From a checkpoint of a small class-conditioned spectrogram diffusion model.
Data: trained on single English command words and digits, spoken by a formant synthesiser in many voices, 78125 training examples, 53.4 epochs.
Rows from block 5 of a small class-conditioned spectrogram diffusion model, named by matrix and row number. Rows with one number within an expert belong to one neuron, the router's apart. Each number is 500 + 25 x the weight over its row's rms, rounded and kept within 0 to 999. All counts start at 0. Numbers have three digits each.
After each expert's rows are labels from the 100 clips, of 14848 (inputs lightly noised), where the router gives the expert most weight on average: "peak on" is the class under the peak. Only what is clearly more common there than usual is listed. The data: single English command words and digits, spoken by a formant synthesiser in many voices.
# router: router (model.blocks.5.mlp.router.weight, 32x256, trained with AdamW), inputs 64-127
# up: expert up (model.blocks.5.mlp.up, 32x128x256), inputs 64-127
# down: expert down (model.blocks.5.mlp.down, 32x256x128, transposed), outputs 64-127

# expert 18
router.18:477503493466516536502474480505504499493503496479521542469483517504521513513498508542486511522494465468480499505522518504502513509489497540454506521505507548514521512463480486456460507535506501
up.0:500500500507497542490500500500458500533500500563500500500500500568501459500553500500475458500463452501466500500482500500500500510440500499500500500541455500500500475500500494456435448500500500
down.0:481500500464500500500500515500448500500500500415500500500500500486548552500500500500500500500500500500512500500500530500500443487440500500500500500515500500464506522500412483517500500463500500
up.1:583500500571556500500500500500500500540500557421500500450500500500500500501500500500500500500500500500500546500500471500586500500500500500500500487500500500500500500540500413500500500500500500
down.1:500500500500500500500500500500500569500396500500500500500500540500500500500500500532558536500491461500500548500500500500402500500500500500500500500500500500500522500500500500500500500585500500
up.2:500500500500500500472500500500500500500560500500500546500500500500500463500394500500500430500500510500500500452487500500500500528500500562500502500500500552509500500500452500500431500538449496
down.2:500500500500500500500500554500500370500480500500500500460500524500500500500500500500500497500500500500500500500500500500627500500500500500500500514500500520500500500500486500500500500567491510
up.3:500500556500569500500500500500500514500500522500500500539500500500479447500500500500500498500570500500500408500500533500500497500500520500500500500507500478500500500500560500500500500500500500
down.3:500500470500500500500500500500528503500500500500500513500500500500528520440500470500433500500479500500487532500453500500500500470500500500397500541500500500500500500500469500500500500500500548
up.4:476500474500500549500500490500450500512500471494500500500500500420500500500551438500528500500500500500437543446500500500500500531500500500500500500500500500588452500523582493500500500500500500
down.4:500500522464500500494500543500500500586500500493500466507500512500500500500516500500500428537544569500543500500500500500500555500441500500500500500536517500500500500529441500500500500432500500
peak on: /k/

# expert 0
router.0:482511516532504447536511535478468492554496480473491514531481522501518490528466541512519460520466511486511512536495488539520502521495513499522508511513489533489486476543499493482481534515493488
up.0:500500500500500500500526500393500500550502484500522439500500500500500500500457500500500500493500500500500500500500500500500500500500500495500500463500500500500500500500500470500500500500500500
down.0:500500500500500540500560500523500500547500532500500500500500500500500500500481500500500500500524500500500500500500515500370563466500500500500500500500461500500500500500500500500500500500500505
up.1:497500472479500493509474500500500516500500379544472500500520500500567492500500500503500500445500500517500500425500585500506431500500500500524500500481500500500500500422505534470460469498500500
down.1:436500535480500487500500500500500500515500500500473500540500500500500500455500492500534399500500533599505456465500484500479474500513500522500573465499500500500470500537500500500500500442500500
up.2:560500521500500539500488500500500500500495470500500500500500494500500500500500469500500500451467500475500500500500500500533500500500457509500500470500492500500500500500465513500500500464500500
down.2:498500459500500500500500500500500551500445500500500500500500500500500500500500500500500500500500500500500500500482465500500500539453500500510459392500447500500500500507500500500500500500500442
up.3:381437463441500500500500500500500500500500459531500500500500500500500500500500500500500500426429553500500500500500488518520429500500500500500532512453464463500500421500527500500427484517512500
down.3:500563550500560500500500544526476500500500500500485500500500447530488500453506500500500500500500500500500500500500522500500500500541465454500500415500500488500500500500462500500500500422500500
up.4:500500500538500575539500500500500500500497500500546500500475500500500500512500500500556467500511500500500485500500500500500500523441500500587500500500432500500484500500454500500413500499507500
down.4:500500500487551500500500507538500500500500500500500500500500500500500500500500500500500403500500500501429509500500403500463500500463473500500489512514500500579475500500500500506500428500500439
peak on: /ɔ/

# expert 19
router.19:493519520519531511510474509503458474527484521518541489463487509528501464512519503509464485512481485490516475515525476498475467506489512499495526481541483464517493527509529476487474449542485509
up.0:500500440469500415508500500500500500500500573471500500500500500500500500500500500500500500500500500500500500524500327525500500500500500459549500500500500500500500500500451500500500500500500500
down.0:500500566500500500484458500500500500512500410500500500500500500529500500500500500500500390523500500500500500555500500500427500500500500500500577441563500504498500500500500500500500500500500500
up.1:500500500550500500500500513500534485500633500500500500500473500513500500500449500500500500500500500500500500500500500500502500475500525500523500500500567500542500500530560500500543522500470477
down.1:506497500500500500500500500500514469561500547526500500500524449500500500558472518500500500500500500500500500500500500461500500500441500500445500500500500555542500458500500493500462532456471450
up.2:500500535500518500500500492500533500498500500460500446500465536571500500500500553451500500500500500500471500460500534500500500500524460500500500500499544437513520500500535514469500500479527500
down.2:500500489496493500500500492554459545501500500500500558500486500544500442476486530517500500500500500500500524449490500494500501463499492500500500500500466475500466500522500462462500511500543500
up.3:500500500473500500500441530429500500500500500483500500500477500500500542462498500495509500500500529500551500500534500524500500548500500530470500500500500492500485564512500500500500500500473500
down.3:500517500500500475500557535500500541520500500500548424500500500463500614500517563500500477500500500500425536500500500564500473480452500500500500523500520476500505563500500489540500500439500500
up.4:500500499533511540487469500460500500500500500500536449500572500566500493472504576500500491561433500521500542500551510500500476524463467489500500500500525500500523500500500500477543583500500500
down.4:500460500500500500537500511500500500483500500500458500484500548500500500500475500494500500563473500497500500500458500500500500484437500500500500500500500500555500563438500500453523580500500500
peak on: silence

# expert 30
router.30:519556517468506471523497538512465498520534506477460511503529549517506473532506559472499487520476514508496528513493479550503497514535505521503551539502503505518517516527511486527499530494495506
up.0:500494536569500500480500439500500500500500500500532500389492510500509500500503500439500500532429484500500436500500500535500500500500500500500500500500412514500500460500500500500500500482443452
down.0:500500500500500500500500500500500500478499422500500551500500533500500500500500500500500500500539500500500520500500497500500500500500500500500500469533522500495500500500500500500500500500488500
up.1:500500500500500500500500500500500500500500408490500460500500373430500500500500500500500500548500500500500500411500500500467418508500500542500500500500500494500453500500500500500500500500516500
down.1:500500500500500500500500500500512485500500500500500500500498598500500500500500487500496500500475500500500550423500500500500500532500500500500500500541500500500500500500500500500445537500500500
up.2:500500500500500500496500552500500449500476500540500500500500500500500453456500500474500500500482500500500500558500500468532500500500500531500494500500410500500448531509440500470500500488500493
down.2:500485500554456466500500478500500500511497503500500500500500500500500500500500500636500500500500500500500516500500500403500500500500500500559500500588500500500500500500500505500500500595500500
up.3:467500500500500473500500500500500500500500543516500500460500500500544500500500500500439500500500500500500500500500500500500532500500500500500500412500614500500500500500500500500500460500500500
down.3:500500500500500408500500500500500500588500500500500500500387500500500500500500500500500476500500500500500500549500474500500500500464500500539500500500500500500500542500500436431500500622500500
up.4:500500500500500500500500500500500500500500500500500500500500500677500500500500500500500500500500500500500500500500500500500500500500500500335500500500500500500503500500500500500500500500500500
down.4:500500500500500378580500500500500500411500500500500500500500500500500500500500500500500500500500500500500500500500500500500500500500500500500500500500500500500500500500500590500500500500500500
peak on: silence

# expert 27
router.27:539477464477509476547405480513488513546487498500491488549505493529495508463482510529519497494504489517497518540528527481497502473457492482479515512481513497485473468533501502507493501495504542
up.0:500536500500500500500459500500500500500500500452500500500562500500481500500500500500500500500500500500500500500500500500500500500500405500500480500500583500500500500500500500500500500500500500
down.0:500500500500500500500458500500500547493500469537500579410500500500500500500500500500468408500500500500500562500418525500500521500500481500500500500500559500480474500500500410500500511558500500
up.1:500466463489500500500451500547500486500500500500500500435565445500500500472478500500500500500559500468500500500500500500500500500500500500500500433546577500500500500500454500500569462500485500
down.1:500500522500500470386500500500500500530500468500529500546388500460500499500500500479500505539500500500500500552500500500500550500500500499516431500544500485500500500411500500500500430500509527
up.2:362464500500500468500500500500500467500524444500500500511543442475539500500451440459500500500479484500500483500515462432500500464500500495500520500500406516500500500562500445500571500459482452
down.2:500569500500453518479500500500505500500500500500500500500500567542500500460500500500567478500500500450500536500500461500500562500500500500440500457500519500500524500500550500500546517515500442
up.3:500500500500500578500485485500500500500500500453500500500489500460536457481523500619500510500500446500500500500500500500500533450500500528500500500500500500500500500500517533500500500456468500
down.3:506455500497527500500496500500500500500500511524500398509500552534500519500500500500501433500500473500500543500500500500501522439459500500500500487500500500518500562500500500468500500500500500
up.4:465460500500471411500500426500500500500500500500500500500500500500500500500500500500500602500500500500500500500500500500500500500500500500500500500500500500500500500500500500500500444500500500
down.4:500500545500500500440500514500500500500500598500500464500500500500500500500500500418500500500578500561500538500500428500500500500500500500500500500500500500500500422500500459551500500579500500
peak on: silence

# expert 5
router.5:492521551576514551501531477492497514479542522504501498476477520499511494509472528466469488525503508482461484502505524495506491519538500513529523518541512522503538487506476462511481494468469470
up.0:500500500500500500500500500493488500500500464534500500507450500500500500500500500500500500500500500490500500500427527500500483500500500506458500500500500540461500500437474500500500469500500496
down.0:500446500500490515500500500500500500500500500500430500500500500461500500531500500505429500513463500440500519500500463536500528500500513500500463500500465549476500561440500500487520528500500500
up.1:500500484500570500617500458580500479511429500500500469586509500500500471500500456500500554500451500500500598515500536500500500500500500500500500500500500500505500500500500500486500500500500462
down.1:542478500480572500500500500519500500500500500459500500500500500500500500500500500500500373458500500444500479517500500500500500500457459547500481500500500500562500476473500500500500500500500500
up.2:500500500553500500529500500500500500517428441500491500418477487433463500500500500500500500500500526495480497500500500582500518500464554500500555500565500467500492420500495500518500440500500500
down.2:500548545500384500500500490500500500500419499489549500575500500500500500507443500467500464500500500501518461498500487500507563500500500511500500500500457500488500500500500500500489500500428500
up.3:500500500500475511500545500500500428584500453443558500500466496500440500500534457500500500500480500495500500500525500500500500500448500595500483500500500527553465500500500500448500500500500500
down.3:500500500500500500468500500500500443569500500500567500500500500454500500549500500500442500472500485500558500500500566500571500527500526468500500500500502583500472500500500500500500500500500511
up.4:500500500443500520500475500494508406500459546500500439618467555500500530500500500500537500461515460500500500500500500500500500500500500500500476535500500500500484500500500500500500471500500518
down.4:475604537500500517494500500500466536487500424519500500501500500500500462503439500497500500500500500500497500500500500440500500500500500437500500538500572500500514500500500500500500500569500500
peak on: silence

# expert 14
router.14:567508483519523496495497498520528514510511499487524523449475464479525524490513514491449501473522467479523475504537502489506450530501481508450466500478464511520491477455488516520503491484527506
up.0:500500455500539500491548500500513500500546471500447500454479500474536500500403500500500460473500500494521500500500500500500500481500500500500500509500468500472449500500459500500449500490473456
down.0:525500500500500500500500534500494500500494464517470500500493474500500454500500500500508500552470564500500500500500534502500500506559500470476514500500494500500500505500500500508456537500512500
up.1:500500500500500500534500500500500500518483500500500471500500500469454500500500500527500535420517500500500500500506467498500405500465565475500500500500486510500500500500500500500500500482500519
down.1:500500500500500462597500500522500468466500500493500538500500562516500504500500486500500480500500500500551500523500500454500484500500505500500500500545500507500456548500515450500500500500500516
up.2:500500500500500500414500500500500500500500500500500367500500500500500500500500500578500500500500500500500500500500500500435500413500500500500580500500500500500500500500500500500500500500500500
down.2:500500500594500500500500500500500500500500500434500500500500500500500500500500500500500500412500500500500423500500579500500500500412500500500500500500500500500500500500500500500500500500500500
up.3:500500500500500534484500500500450422500500500428500449500500500520500500500500504500500500500500500500511427518500414459461412484413500500500500500500500500500500464500506500500500500500500500
down.3:500500500500500500513500500500500500540500500500441561500500500500500450500500524500550500500537500500546500500500500500500500500544450500500500467455500542500500500500500578500500500494509488
up.4:500500500500500500500538500500500500500500500500500500500500500647500500500500500500500483500532500500500500452500500500462500470500494500500500500500434500500500500552500500500500500500500587
down.4:500500500500500500500500500500500500518500531500500500438503500500500500500500500500500482441500500500500500500500507500500500509500500500530500476500582500500500500500465500500500500500500500
peak on: /ɛ/

# expert 21
router.21:556504522462537504536503518503464511525479571497479536528505512550491505506494443528547478484512504515475521475480491484523476528495538494478534560484502514513490484479486517529504515499498528
up.0:500500500500500590500500500500491500500426556500458500500500472476532486500500440500434493500500500500500522500500546392500500500500500438500500421500442500500500500587500500500500500500500500
down.0:500500500500500588500500500500500520508500502502500477500500500500500500500500500500500500500500500500500500500500605500395500500500500537500500500500500500500529500500500438500500500500500494
up.1:500500500500500551419500526500500500500428540500500500500500500500500500500436500500500494500500437454500448500524500500500500500500500530500514500500500500500500500500500472500500500500500430
down.1:432513500504500500500500500474500500500459500500500500500500500500553500500554499500500500500516544544500498500500500500500500500575500516500500500500500500545500500500500464500500500500500532
up.2:500500500500500518500500500479436500500475500560500500500500500500472500500504453500496485493476500500500500500500599500500500522500500500500484457500427500500500458500479500444493440500559500
down.2:500500500500529500496500500500500500500500500479500500432500500470495473515500500500507548500478500500559525520500437500500500490500500500500457500486500447498500500500500486500471500596551500
up.3:448531500500462442500500500500487500500481500552500500500500500530500500500500500500500521419455500477534500500500500439489500500500500500500500500500500471500495512500500500500487500507500425
down.3:523546599500500500500432500500538500500500500500523500500476500512500500500500500500550438508514500500500500473500500536500545500500500517500500500500525500500500500500534475500500538500500500
up.4:500431500438500546500500551500500535500500500500500551561500464500492489483452511491492482500502500500443500500459562500500475500500437485500472500508526525500510476463500500500500485500547500
down.4:560500500500500500500500558535484500447500541500500425500457500500500487500500520500500478499500454500500449516496497540583531500442510500551450504500500500500500500500500502500520500543500500
peak on: silence